Weights of a small self-supervised image encoder.
Model: 2.38M parameters, 32-pixel images, activation swiglu, moe expert_choice, num experts 8, patch size [2, 2], layers 8, width 128.
Rows from expert 5 of block 3, named by matrix and row number. Rows with one number belong to one neuron. Each number is 50 + 15 x the weight over the matrix's rms, rounded and kept within 0 to 99. All counts start at 0.
# gate: expert gate (model.blocks.3.mlp.gate, 8x64x128), inputs 64-127
# up: expert up (model.blocks.3.mlp.up, 8x64x128), inputs 64-127
# down: expert down (model.blocks.3.mlp.down, 8x128x64, transposed), outputs 64-127
gate.16:58 41 06 23 48 83 51 28 33 29 62 53 39 36 51 49 45 79 68 58 55 47 73 57 30 51 42 85 66 42 58 69 04 57 36 53 69 32 40 99 66 48 61 44 69 99 42 77 55 40 62 53 47 57 54 16 39 39 51 49 63 48 65 27
up.16:78 44 49 53 32 65 26 66 47 17 67 28 39 29 72 26 73 23 73 46 04 39 60 44 57 63 28 45 21 26 51 63 17 92 44 71 58 54 50 85 66 33 60 47 73 91 72 58 31 38 36 33 45 29 61 31 47 33 40 60 74 60 69 21
down.16:82 33 60 68 68 49 32 47 45 50 63 59 46 51 57 46 88 54 42 43 50 50 63 47 45 55 42 60 29 58 73 51 52 52 57 47 76 52 50 39 47 54 69 42 51 68 44 00 46 45 19 45 35 47 78 99 57 88 58 60 52 63 45 53
gate.17:44 87 61 35 58 62 68 61 31 77 28 79 40 54 34 49 28 88 12 60 75 67 94 61 28 50 56 47 42 56 54 65 73 27 59 18 25 46 53 36 38 37 41 26 66 55 38 70 65 56 96 77 79 33 38 59 45 82 59 46 52 10 32 51
up.17:42 72 75 33 69 42 67 67 38 79 33 80 32 57 22 53 27 79 18 57 58 66 82 67 34 51 60 37 43 59 55 60 75 23 63 19 27 47 54 33 31 33 38 24 62 46 34 51 63 59 83 82 73 25 46 65 51 89 65 51 68 13 29 60
down.17:55 42 54 66 36 47 76 46 44 29 87 48 46 52 80 33 64 44 17 60 17 39 57 42 39 72 33 76 59 48 55 50 50 46 62 48 87 62 46 48 53 44 48 47 48 79 47 23 37 44 28 61 19 36 52 99 74 56 49 25 57 55 45 42
gate.18:51 51 43 36 23 92 54 55 47 49 61 42 56 47 41 64 62 30 53 30 37 44 40 53 41 59 30 44 35 49 58 74 43 45 36 53 41 32 49 54 68 44 46 55 56 72 36 54 46 45 47 46 54 53 50 30 48 46 43 55 81 49 54 40
up.18:45 00 63 62 74 19 42 47 70 61 31 63 62 56 41 64 51 61 46 33 36 45 24 54 40 42 45 37 80 51 55 22 74 50 57 44 30 64 62 53 54 47 49 66 46 38 41 16 50 48 35 34 32 47 55 52 72 44 44 55 45 75 45 52
down.18:18 45 45 50 44 46 59 41 50 74 28 29 47 46 57 55 58 51 21 46 38 51 33 38 47 31 27 99 82 53 66 52 80 74 41 57 69 46 47 39 51 49 47 59 53 51 48 69 47 44 61 47 21 28 33 52 60 63 49 21 51 62 51 37
gate.19:54 18 27 60 54 58 32 74 22 48 71 65 48 39 37 12 37 71 70 30 24 37 60 39 44 50 36 49 69 42 47 62 26 41 37 52 76 38 75 64 59 47 72 59 65 54 53 33 46 40 72 25 58 56 60 34 80 24 42 60 89 50 63 30
up.19:21 71 75 45 43 55 45 32 58 91 12 63 68 54 18 58 15 75 25 80 67 69 48 27 22 36 33 35 73 70 11 43 66 14 62 43 25 35 60 07 35 72 39 47 35 19 56 45 78 67 48 65 52 60 21 70 62 60 43 37 29 23 31 73
down.19:30 80 40 41 38 44 46 49 58 44 30 42 51 54 36 54 11 51 58 60 71 45 29 45 56 39 38 52 76 50 29 53 41 58 51 55 21 50 48 54 52 50 30 53 57 33 51 99 51 49 62 48 65 66 20 00 41 26 50 59 59 36 54 57
gate.20:43 02 70 75 54 50 16 65 53 43 62 75 55 39 55 19 27 62 50 29 56 46 31 72 44 68 12 16 42 54 52 49 31 83 27 39 73 68 26 85 56 50 53 49 92 86 33 60 43 56 37 69 40 43 48 52 84 69 32 47 50 72 55 37
up.20:56 70 11 39 35 49 85 31 58 47 42 35 49 62 49 82 76 32 47 54 35 35 49 19 48 25 90 73 58 49 35 39 70 16 75 68 27 41 71 22 60 52 54 75 01 19 65 29 52 45 51 38 47 81 53 43 32 22 56 64 61 39 43 68
down.20:62 53 50 05 20 58 70 60 55 93 67 47 50 38 95 44 61 53 28 22 40 45 64 63 69 80 46 99 66 78 58 31 57 54 47 46 63 26 62 42 28 48 52 54 29 46 39 66 43 62 57 40 47 17 30 65 61 62 40 31 69 59 59 56
gate.21:62 70 43 54 48 68 47 69 35 16 55 35 45 33 52 53 56 54 51 31 34 27 61 33 57 42 37 54 45 32 48 56 57 50 45 52 40 43 53 55 57 31 56 45 61 84 62 73 28 35 47 56 50 64 46 16 44 46 45 39 77 57 57 36
up.21:46 86 61 33 30 54 32 33 47 51 11 46 40 39 35 66 55 48 18 82 58 51 54 27 56 38 41 30 42 50 25 51 48 44 57 65 19 39 45 30 48 48 48 44 47 37 65 63 57 57 44 66 46 66 32 59 63 76 68 66 56 23 38 88
down.21:39 66 58 57 55 50 15 28 48 50 42 52 48 56 34 59 49 49 59 55 44 54 49 35 53 44 26 30 60 45 35 50 25 34 56 52 08 52 47 75 51 53 59 50 91 50 52 62 54 50 42 47 76 89 37 00 22 38 49 49 55 46 51 70
gate.22:57 92 47 38 50 74 44 41 50 39 53 51 43 43 51 52 53 54 46 48 45 44 68 53 44 55 43 52 47 45 42 50 42 55 47 48 52 47 37 66 55 44 51 24 73 90 56 76 45 46 63 58 51 44 42 32 44 43 52 52 63 48 53 30
up.22:54 42 59 52 44 60 41 53 49 47 49 36 58 34 47 30 37 40 52 61 30 65 56 45 41 48 39 41 30 46 38 60 26 71 28 63 56 41 57 46 62 56 52 48 40 58 69 34 53 49 30 45 55 39 41 50 62 38 46 51 59 56 57 33
down.22:60 39 41 60 48 50 37 46 47 61 48 56 46 55 49 46 77 49 49 51 51 48 57 36 47 55 44 44 34 47 68 50 40 48 53 48 52 52 53 42 57 49 54 44 52 49 49 14 54 57 41 46 43 55 51 66 41 61 51 56 52 49 51 38
gate.23:70 51 39 55 47 61 44 41 39 40 50 56 45 45 64 27 69 47 53 49 50 32 56 47 59 47 50 46 50 36 55 58 48 59 43 59 54 55 39 60 71 43 64 56 50 57 54 44 39 42 56 37 51 53 77 38 50 42 45 70 32 57 63 42
up.23:49 15 30 55 55 40 45 73 54 36 56 30 66 49 41 39 52 26 52 36 29 43 42 66 55 56 37 42 46 47 60 38 55 58 60 55 69 56 53 53 49 57 47 64 58 47 50 34 48 51 35 34 44 48 65 52 71 26 43 55 65 65 54 24
down.23:42 18 39 47 69 51 74 29 48 56 40 37 50 49 67 43 47 51 39 50 41 49 44 53 49 44 44 53 49 52 65 49 57 60 44 49 95 51 49 24 32 45 45 47 30 55 54 20 47 47 46 57 19 41 46 83 56 39 52 26 56 53 47 22
gate.24:51 66 30 65 29 66 47 60 54 38 62 28 66 59 52 37 48 59 54 40 43 42 46 20 38 47 54 55 54 44 57 54 59 51 47 57 62 44 47 64 60 49 54 48 48 59 57 50 49 49 78 42 52 67 48 40 29 33 42 39 51 39 63 35
up.24:52 28 54 53 61 24 44 48 52 52 53 63 50 42 59 55 58 34 43 55 52 58 49 74 70 61 31 48 63 49 39 38 52 63 49 52 52 57 61 46 46 60 51 62 52 51 52 40 54 47 20 33 45 37 43 58 75 43 48 40 55 75 46 57
down.24:32 24 42 58 54 51 34 71 45 41 41 67 51 53 49 52 45 47 52 51 61 54 40 55 47 42 08 59 66 53 76 47 60 73 51 49 77 56 50 61 78 50 53 52 56 46 50 57 52 48 44 48 33 51 41 59 69 59 53 48 45 50 50 34
gate.25:60 68 18 71 36 64 36 33 40 43 61 41 68 45 62 27 54 43 58 41 63 35 43 41 52 49 49 44 61 43 47 64 48 75 34 52 64 49 49 44 69 47 56 57 52 61 51 47 41 43 59 25 46 57 58 42 29 36 43 58 27 52 61 23
up.25:59 24 46 55 53 25 34 42 52 39 59 41 63 41 48 47 49 22 55 58 18 57 38 74 70 41 57 36 58 51 53 34 43 74 49 63 66 45 53 48 60 55 48 65 45 41 55 21 48 48 17 46 34 41 61 55 57 36 51 64 58 56 51 42
down.25:52 17 38 68 59 52 61 26 45 63 53 50 45 55 60 44 56 48 31 55 25 51 49 55 46 57 38 69 58 52 69 49 50 63 51 48 85 48 49 47 63 50 48 51 65 50 49 13 50 46 49 50 06 51 54 86 52 53 55 31 51 50 49 40
gate.26:58 71 00 55 17 99 57 62 50 20 56 16 64 59 54 45 47 63 56 26 82 37 58 00 18 50 71 98 49 40 76 62 36 45 54 45 54 70 48 99 66 51 60 38 61 94 42 73 50 39 99 45 80 76 50 00 24 03 35 20 32 55 65 26
up.26:34 73 38 32 26 44 23 00 64 52 07 45 64 53 27 79 30 84 40 99 92 85 46 23 36 56 84 73 98 64 34 41 24 22 70 57 38 35 48 21 37 76 35 57 22 00 37 32 89 71 58 53 59 85 44 78 44 62 51 44 22 09 32 80
down.26:23 66 61 53 47 47 63 36 46 54 50 39 51 56 49 56 12 52 39 52 08 40 36 48 61 39 57 26 68 33 36 46 57 27 55 40 13 67 46 71 45 55 39 64 51 26 49 84 53 57 74 62 73 49 35 00 15 10 48 17 36 40 56 54
gate.27:66 02 88 72 63 20 49 73 42 44 44 65 36 39 47 21 39 44 58 30 25 30 49 60 67 76 45 35 44 43 57 40 63 80 43 50 60 60 42 57 54 41 61 41 52 53 54 27 39 49 50 53 43 33 77 54 64 54 50 65 58 74 52 40
up.27:64 19 39 48 57 40 43 45 49 15 71 41 46 39 51 41 68 48 59 48 43 39 52 78 57 52 47 43 47 40 72 60 19 79 29 57 62 53 49 73 64 45 62 53 51 63 51 57 40 50 49 41 49 39 61 44 56 41 49 52 73 72 66 37
down.27:56 22 57 52 66 54 58 50 44 50 56 56 47 51 54 46 70 51 42 47 44 51 58 53 44 46 51 49 39 46 73 50 67 36 48 51 84 57 51 23 42 47 59 45 56 65 48 14 47 51 28 55 24 24 70 99 51 62 50 41 51 59 48 45
gate.28:89 37 84 35 47 33 14 76 44 43 31 91 15 59 38 16 82 37 26 40 42 46 63 85 77 67 48 08 40 52 46 53 42 48 52 98 41 26 28 39 58 63 43 43 44 38 39 12 49 50 47 58 48 30 98 58 92 65 55 79 45 41 50 36
up.28:33 38 70 61 56 09 38 53 56 86 39 70 64 83 43 57 46 68 38 39 81 55 26 58 57 50 70 26 62 77 44 43 85 26 61 41 29 57 63 21 38 78 42 70 29 07 23 19 64 66 56 48 53 72 42 69 62 51 49 43 20 44 32 67
down.28:26 77 39 26 41 40 66 40 67 26 28 48 43 45 58 66 14 50 57 45 61 51 39 46 48 40 58 42 66 42 54 50 50 43 42 54 25 39 46 34 60 54 23 49 09 59 52 99 64 51 60 60 55 56 00 08 53 29 35 52 48 54 49 50
gate.29:50 51 43 42 61 58 46 52 43 50 46 52 43 46 49 51 50 57 52 52 47 52 50 57 46 48 53 55 52 44 49 53 47 48 56 58 53 40 47 49 53 50 50 44 50 54 47 61 51 44 59 47 50 59 62 45 57 43 54 53 52 43 53 44
up.29:51 70 49 41 53 58 44 52 51 50 58 42 53 50 38 37 52 42 34 49 48 49 60 63 60 36 50 43 36 49 45 41 52 50 60 57 53 52 47 48 40 56 43 43 53 46 44 42 51 52 38 55 50 50 60 57 60 53 55 49 64 39 46 32
down.29:41 52 51 47 67 48 41 39 46 52 31 29 49 51 35 49 46 49 65 52 48 52 48 56 50 40 51 19 33 50 32 48 40 55 44 48 71 48 49 42 28 49 51 47 66 55 53 34 54 49 45 51 48 63 47 52 41 42 51 48 45 48 47 38
gate.30:48 67 20 57 31 74 40 17 55 44 66 42 62 47 56 52 69 77 60 58 51 43 55 44 37 47 32 76 59 50 50 64 09 43 34 72 59 32 53 66 65 75 50 44 47 68 64 67 55 53 47 33 32 64 51 36 57 14 36 44 51 68 52 14
up.30:59 17 56 57 43 26 45 50 60 40 21 51 51 52 62 30 63 14 48 34 39 49 32 26 54 50 62 39 52 46 42 35 71 66 65 72 74 60 51 40 53 46 53 74 44 29 48 12 41 48 40 34 37 61 66 56 51 45 48 64 35 50 52 49
down.30:53 60 46 47 26 49 28 44 63 57 66 33 49 50 68 51 56 56 25 43 60 52 57 34 49 47 27 99 55 53 44 49 54 79 44 63 71 37 54 51 43 51 47 47 45 60 52 70 38 43 45 46 26 46 29 97 59 57 51 35 80 51 56 36
gate.31:46 85 01 50 08 87 55 35 59 28 60 30 69 49 52 68 68 34 51 51 42 45 40 16 49 39 50 64 54 48 42 72 33 56 53 56 52 34 61 55 69 54 39 53 49 71 74 75 53 48 53 36 53 74 47 35 32 19 34 47 57 45 54 19
up.31:44 00 78 63 79 07 53 51 67 75 37 71 56 65 40 47 30 44 49 36 44 52 29 53 46 48 60 29 83 54 63 30 73 53 47 43 48 65 60 48 49 46 51 61 30 29 38 00 50 51 24 50 20 42 62 60 72 68 46 53 37 57 38 59
down.31:04 53 47 48 26 52 35 60 65 85 16 38 54 47 53 52 56 48 05 45 46 52 62 35 46 26 27 99 91 49 57 46 99 64 31 61 88 45 52 42 34 51 55 49 73 60 52 72 44 48 60 39 26 32 21 79 65 70 51 47 54 57 55 45
gate.32:49 05 65 64 55 41 43 53 54 44 42 59 50 54 73 58 37 60 56 44 63 30 47 10 41 59 32 52 60 42 63 52 53 65 70 64 43 64 46 66 61 57 71 66 45 57 52 53 41 49 50 52 52 54 34 41 62 28 48 32 32 75 65 68
up.32:52 47 42 36 33 71 55 63 43 53 55 51 43 39 40 49 69 49 56 58 36 49 51 51 49 54 29 42 60 43 32 69 38 37 27 52 41 28 67 36 57 29 43 48 55 52 47 57 54 49 52 42 45 43 54 51 56 63 36 52 77 49 51 41
down.32:39 68 47 55 22 50 50 59 51 65 54 66 49 50 40 66 40 50 42 50 82 47 44 36 48 51 60 64 76 50 91 50 51 60 55 50 47 47 39 23 75 52 62 47 32 42 50 71 44 47 38 59 42 28 26 55 49 52 44 33 44 59 48 49
gate.33:58 58 07 32 43 77 54 12 43 11 68 36 40 36 56 50 46 63 89 65 33 54 59 52 20 48 47 83 52 45 87 67 23 49 46 51 59 47 30 92 49 55 61 55 65 95 63 87 58 38 71 47 51 69 48 11 58 22 56 50 63 48 60 38
up.33:25 66 45 34 55 44 49 31 57 66 24 58 64 54 40 67 19 75 32 75 77 67 43 42 30 57 58 51 71 67 31 44 57 41 36 41 43 39 44 07 40 64 24 35 31 32 52 48 73 68 60 68 62 60 46 78 51 61 51 53 12 31 34 65
down.33:27 65 39 37 42 54 46 49 49 56 38 34 53 55 33 52 19 52 65 57 55 40 28 55 54 38 52 34 76 49 23 49 37 49 44 50 24 46 48 52 59 52 36 56 58 33 55 90 53 55 73 56 66 63 23 00 31 18 48 43 37 39 57 53
gate.34:58 24 71 50 61 40 43 48 47 53 41 41 47 41 52 70 61 38 43 42 47 52 55 42 55 65 50 44 54 35 54 53 83 71 58 54 60 62 36 54 46 42 63 46 56 49 61 43 38 43 29 43 40 35 38 48 62 28 68 59 46 48 52 52
up.34:51 13 30 42 48 58 49 57 51 40 64 54 51 48 51 50 66 62 53 57 45 36 34 70 43 49 38 41 53 50 61 72 32 55 30 52 66 47 60 64 63 59 58 67 47 50 43 44 55 51 57 35 49 52 44 46 55 40 41 45 65 56 59 43
down.34:37 20 43 53 51 48 35 63 51 34 53 78 48 47 44 50 70 47 47 50 67 54 22 53 49 28 31 57 47 55 83 51 47 67 57 51 63 49 48 26 50 45 48 51 46 51 52 34 48 45 42 54 30 21 34 80 63 45 51 52 59 54 46 41
gate.35:50 55 42 67 35 76 39 39 35 68 52 61 70 45 31 33 39 47 28 24 68 21 58 41 37 57 44 30 44 38 36 61 36 66 30 64 44 39 59 30 79 50 44 35 54 80 40 47 41 48 62 31 59 36 65 39 56 48 28 52 41 38 67 12
up.35:54 07 54 61 62 05 45 24 65 55 38 51 61 51 52 59 59 33 54 39 26 45 19 46 56 39 55 35 69 53 36 37 52 52 48 69 46 49 76 27 52 53 40 59 28 37 60 07 45 47 20 34 39 30 71 51 62 26 40 56 58 71 57 46
down.35:57 20 33 59 48 51 60 27 48 66 28 44 49 48 75 53 62 50 29 48 35 50 54 17 42 39 08 95 65 51 65 56 57 72 42 48 84 52 44 34 84 49 41 48 65 36 49 49 47 51 64 53 03 23 59 60 29 31 58 40 52 54 51 36
gate.36:52 47 46 63 20 73 42 61 41 61 37 58 48 46 55 71 64 58 29 33 48 30 53 43 40 66 23 46 40 37 45 61 36 59 47 60 57 34 40 47 59 38 65 58 64 64 47 40 39 39 52 28 51 61 47 42 44 51 27 39 46 56 57 46
up.36:52 09 39 66 57 32 55 54 56 51 57 45 55 58 42 55 47 40 61 31 39 43 32 45 49 44 62 41 57 51 61 57 60 48 51 59 53 49 67 39 45 56 46 68 37 38 49 12 48 46 32 36 46 46 53 47 57 29 42 49 68 61 51 44
down.36:36 32 30 52 55 53 77 38 49 42 43 56 45 46 64 48 37 48 42 48 39 50 32 57 47 43 37 66 53 51 69 49 65 76 49 49 81 44 47 34 51 49 40 52 24 37 51 50 50 46 64 55 11 38 45 89 42 25 53 27 43 50 48 29
gate.37:55 48 45 43 37 63 68 64 45 46 52 46 32 41 41 42 52 53 37 48 49 48 60 44 36 54 40 48 47 37 51 46 65 41 51 51 60 59 44 62 53 46 56 47 66 62 54 63 45 49 68 44 49 54 52 49 46 48 52 43 64 36 52 39
up.37:53 36 46 38 45 43 29 44 55 43 43 50 38 55 39 50 63 45 41 60 51 49 54 56 48 50 31 39 43 48 55 35 40 45 56 51 40 42 57 50 45 52 55 62 58 44 47 40 56 56 45 48 47 63 55 57 57 47 47 62 64 41 50 55
down.37:35 49 59 56 69 55 24 29 44 41 51 43 49 52 40 49 36 50 52 51 34 52 49 59 50 32 44 26 51 49 60 46 42 50 49 49 52 53 48 45 32 52 57 52 67 51 51 26 53 49 44 55 55 72 39 38 53 39 48 42 57 48 46 45
gate.38:47 27 49 33 32 83 59 51 52 47 58 42 42 30 32 76 50 48 68 66 23 54 53 37 43 62 31 55 51 31 46 67 38 50 40 49 36 51 48 60 50 27 49 60 56 73 68 59 48 47 40 50 48 50 39 33 60 53 53 46 87 55 53 55
up.38:43 00 35 62 70 40 53 61 62 52 54 64 68 58 62 73 51 79 53 30 65 29 21 37 45 59 39 49 72 44 52 49 90 54 59 38 43 85 69 49 52 51 49 60 45 48 45 48 45 46 67 31 46 50 29 47 65 34 36 44 29 81 52 33
down.38:21 28 37 47 67 54 66 47 48 61 30 54 49 44 52 58 23 50 40 47 70 49 06 60 48 35 56 70 73 51 71 53 68 77 43 55 75 51 47 15 51 44 39 53 20 46 49 89 50 46 61 53 35 39 14 72 65 59 53 51 44 51 46 35
gate.39:63 59 46 40 21 57 55 58 40 50 27 50 44 45 68 38 74 48 53 51 61 50 63 36 47 42 58 53 29 47 44 37 54 49 49 68 47 54 22 54 51 43 67 56 52 38 63 63 43 50 54 51 54 57 39 51 37 53 64 54 24 42 59 14
up.39:59 47 65 51 77 26 49 46 53 40 63 70 37 53 32 29 57 47 60 56 35 57 56 80 53 51 59 35 55 61 56 54 34 44 39 55 59 44 55 60 48 63 59 52 60 48 46 40 53 66 43 52 48 41 40 55 59 47 55 59 82 51 46 37
down.39:33 47 53 54 51 54 57 61 41 48 27 47 47 48 44 51 49 51 26 48 28 47 28 71 48 33 37 42 33 53 47 50 75 61 53 51 60 51 50 32 45 46 52 54 65 48 50 24 51 52 44 52 35 54 47 94 58 59 49 40 35 54 49 32
gate.40:70 76 84 69 70 27 40 26 50 42 52 69 39 38 57 16 63 49 29 59 43 51 59 57 79 48 68 31 52 45 35 52 53 82 29 81 47 43 39 39 69 58 64 27 37 39 63 30 42 48 38 42 40 33 58 59 60 38 52 69 29 83 60 45
up.40:62 32 19 48 40 55 43 10 49 28 59 45 59 40 52 41 69 29 70 59 57 39 46 35 59 43 59 53 50 45 56 71 22 66 41 81 39 47 56 73 72 54 58 67 41 65 73 51 52 53 35 26 61 44 54 35 65 28 44 50 41 67 58 23
down.40:53 41 47 64 77 50 54 48 48 41 60 63 49 50 55 50 65 50 30 51 46 58 74 55 47 55 48 49 49 46 60 48 54 50 57 51 45 58 51 37 69 50 62 54 82 65 52 00 52 46 18 45 34 36 85 90 56 60 50 33 49 51 47 40
gate.41:47 31 54 65 43 60 22 43 31 77 03 80 59 42 54 62 51 48 19 36 85 26 54 52 80 68 40 20 53 37 31 45 30 94 34 90 43 20 48 19 81 38 49 25 51 61 49 44 36 36 50 22 53 28 61 49 44 62 35 54 00 78 68 23
up.41:57 11 12 81 62 31 47 27 39 70 71 52 62 73 42 53 56 56 78 14 43 37 45 35 46 46 66 58 58 52 68 75 43 42 46 65 24 48 88 43 62 52 48 60 38 54 56 08 42 45 41 25 56 37 73 25 33 17 42 35 73 71 58 24
down.41:43 45 35 58 60 48 78 33 56 42 31 59 46 44 64 58 28 52 43 49 55 56 54 35 43 41 61 79 55 47 70 51 63 62 54 49 81 50 50 29 68 48 31 51 58 33 54 44 52 46 42 59 24 05 44 91 24 24 55 51 41 51 53 28
gate.42:57 39 31 58 46 76 44 66 33 41 57 46 57 45 53 22 49 59 64 23 37 35 54 29 28 51 49 71 64 38 54 59 40 43 51 46 54 55 58 77 60 41 75 71 60 60 45 47 38 40 78 32 58 69 53 19 54 22 47 53 71 46 59 36
up.42:33 55 60 39 35 45 44 25 60 69 08 60 60 51 35 69 46 69 33 72 67 56 41 28 27 47 41 40 79 58 18 47 52 32 69 47 31 51 51 22 46 66 48 60 41 23 51 48 64 60 58 48 51 74 36 61 51 55 52 56 40 20 38 78
down.42:26 68 47 44 41 47 50 41 50 51 45 40 50 57 43 54 23 52 53 51 48 43 31 49 54 41 42 60 83 46 35 50 47 49 49 55 22 52 45 58 47 51 39 55 55 36 49 95 56 47 59 57 68 64 22 00 48 26 50 43 59 42 58 54
gate.43:53 55 54 41 40 53 47 82 44 33 36 48 42 40 71 51 41 64 50 52 47 39 60 41 52 60 41 52 26 42 49 61 50 73 35 56 41 46 39 51 52 39 50 44 57 50 71 79 42 47 59 75 57 45 41 55 50 70 57 48 36 38 61 46
up.43:49 48 54 41 63 40 57 73 49 51 75 51 51 65 33 62 50 46 40 42 45 48 40 66 52 55 68 40 52 60 57 61 56 41 45 40 44 57 62 44 39 52 34 45 45 41 44 36 52 60 38 56 56 34 46 58 71 62 54 48 80 33 41 41
down.43:36 40 29 51 51 46 55 61 44 52 38 51 50 46 48 49 43 48 34 49 39 49 23 67 49 48 27 62 48 54 57 53 73 71 47 54 78 44 47 40 55 49 45 50 52 48 50 50 51 50 59 53 31 39 48 75 66 43 52 28 48 54 49 26
gate.44:75 22 98 46 30 28 22 66 46 43 03 70 24 33 71 36 67 37 63 56 06 34 56 46 67 68 47 32 63 35 45 20 38 66 71 99 56 45 41 33 57 44 49 58 34 34 59 21 44 38 30 73 29 36 72 58 84 52 64 91 53 38 64 62
up.44:75 60 18 32 44 72 62 52 36 05 82 23 41 29 44 26 68 27 46 42 34 44 73 66 59 32 45 46 26 25 44 77 26 86 21 67 49 56 51 59 71 24 62 41 67 82 97 71 19 35 52 39 55 30 60 28 70 45 65 64 90 68 71 24
down.44:73 00 53 65 42 63 01 53 21 68 50 24 51 62 54 36 66 44 34 49 73 63 65 30 43 42 29 59 55 48 65 43 46 59 49 46 72 43 65 31 54 47 80 51 81 57 51 05 45 55 14 37 22 58 89 99 21 97 61 55 79 49 41 57
gate.45:59 27 57 45 54 36 55 54 43 34 53 47 27 46 29 55 39 53 71 54 46 67 46 51 53 48 48 50 34 47 46 50 39 38 56 46 34 40 64 36 41 31 44 54 51 35 41 33 54 42 44 48 45 68 81 49 48 72 47 53 84 41 49 49
up.45:50 30 43 38 63 47 39 42 51 43 61 46 55 49 33 61 48 33 63 50 44 58 47 43 61 48 37 47 53 53 50 51 49 45 52 58 53 49 62 44 45 48 35 39 46 48 32 39 54 52 56 45 51 47 78 51 48 55 41 57 62 44 48 31
down.45:60 36 43 28 75 53 41 31 45 47 41 51 53 54 58 44 60 50 42 53 47 51 22 49 52 51 48 27 52 51 37 46 42 43 42 51 81 45 45 15 33 56 48 53 36 65 50 27 49 47 46 56 19 65 49 47 43 65 55 62 44 57 47 23
gate.46:53 31 77 50 69 59 42 62 46 38 31 68 46 34 66 42 37 58 55 48 37 58 54 43 51 65 32 37 28 38 42 46 66 79 37 56 55 53 42 59 64 38 58 41 66 57 63 54 35 43 51 76 49 45 42 45 56 60 37 53 40 55 62 53
up.46:51 37 34 34 42 48 59 59 59 58 64 52 42 41 29 85 60 34 41 58 34 48 51 64 58 46 49 48 56 55 54 70 35 39 45 55 42 38 51 40 39 58 45 44 38 49 52 38 60 54 31 26 49 30 58 56 66 41 63 51 77 48 47 53
down.46:42 45 34 43 50 48 42 52 47 50 25 63 48 54 51 47 42 48 31 52 47 56 39 65 51 54 10 42 66 48 79 49 79 56 46 52 69 53 56 53 41 51 52 52 47 45 51 37 53 48 57 53 43 12 66 36 54 41 45 26 43 55 54 51
gate.47:69 72 29 47 38 90 66 53 39 28 41 47 20 32 64 54 53 63 51 34 51 29 65 36 40 56 41 69 51 19 57 70 49 55 52 56 44 57 40 52 63 31 68 47 73 86 58 77 26 22 83 52 54 65 66 07 37 35 58 69 63 51 60 77
up.47:62 33 48 47 51 47 32 48 51 25 64 41 55 45 42 28 61 35 60 55 13 54 49 58 51 45 38 42 43 48 49 48 19 62 43 69 67 40 48 69 54 57 53 57 44 51 61 34 50 56 24 46 46 47 52 56 59 45 46 58 73 50 56 24
down.47:55 22 60 63 72 51 51 38 43 58 51 44 50 52 53 47 77 49 35 50 43 50 61 58 47 45 39 40 34 51 48 48 44 51 49 51 75 53 50 35 46 46 55 46 49 61 50 00 50 53 29 51 24 53 55 89 51 55 50 49 44 61 45 43
gate.48:64 57 35 47 44 68 58 75 37 17 52 41 30 40 49 46 55 66 38 34 33 44 59 51 45 49 36 58 55 33 55 55 49 53 47 44 52 53 44 55 57 29 65 49 68 77 63 76 35 28 62 53 52 65 49 19 51 45 57 55 91 56 56 61
up.48:45 97 61 36 38 62 40 45 55 55 33 37 50 44 24 39 44 44 09 63 54 54 57 53 58 35 40 23 30 56 20 50 41 49 51 54 40 43 44 32 47 53 39 45 47 45 60 58 53 63 29 64 48 62 38 63 70 80 57 62 65 17 41 62
down.48:45 65 45 55 58 47 15 38 46 56 21 29 49 58 31 53 44 48 67 54 62 52 55 34 51 43 27 18 48 48 25 49 25 51 51 51 33 53 49 68 52 51 53 48 77 49 50 64 54 51 44 45 71 88 39 08 32 48 51 59 49 41 49 68
gate.49:66 51 39 43 47 72 53 43 46 38 49 56 45 32 53 60 66 60 51 46 43 36 54 46 56 39 44 56 56 32 41 62 45 45 44 68 41 56 45 45 63 38 61 51 58 58 67 51 30 40 49 44 49 56 50 26 63 30 51 55 59 49 54 62
up.49:50 99 78 27 39 63 38 21 47 58 12 41 42 38 31 41 48 41 01 92 63 67 66 32 43 39 44 33 34 51 20 55 25 45 50 65 25 30 40 31 52 49 47 40 39 40 67 58 64 57 21 64 49 51 28 59 59 81 65 57 51 25 42 65
down.49:56 66 57 69 55 53 11 41 50 60 30 42 49 59 21 48 60 48 53 58 71 53 53 25 52 39 25 26 46 46 29 53 25 44 52 51 08 56 49 74 60 47 61 48 90 47 48 54 54 52 42 39 73 85 45 00 24 47 49 69 45 46 50 79
gate.50:56 29 24 54 34 38 61 49 50 47 57 40 35 47 67 50 44 64 68 20 37 43 43 38 49 42 56 70 55 47 62 45 67 51 55 49 60 77 48 56 40 44 59 42 49 54 55 43 39 40 88 46 42 66 93 39 55 41 63 47 51 49 49 61
up.50:44 34 34 44 32 61 34 57 54 36 33 45 58 32 40 73 68 47 37 56 48 48 41 37 39 42 35 22 50 45 26 55 34 61 52 66 44 49 42 45 62 54 42 68 48 54 62 72 49 51 47 45 40 60 34 53 57 45 42 70 56 48 53 42
down.50:57 40 50 35 47 45 52 25 56 50 53 41 47 58 78 48 56 51 35 39 29 52 43 35 54 47 65 75 54 46 58 57 23 53 48 62 72 52 50 30 42 43 48 47 70 56 49 39 48 53 57 56 36 55 17 78 41 42 48 42 68 41 50 40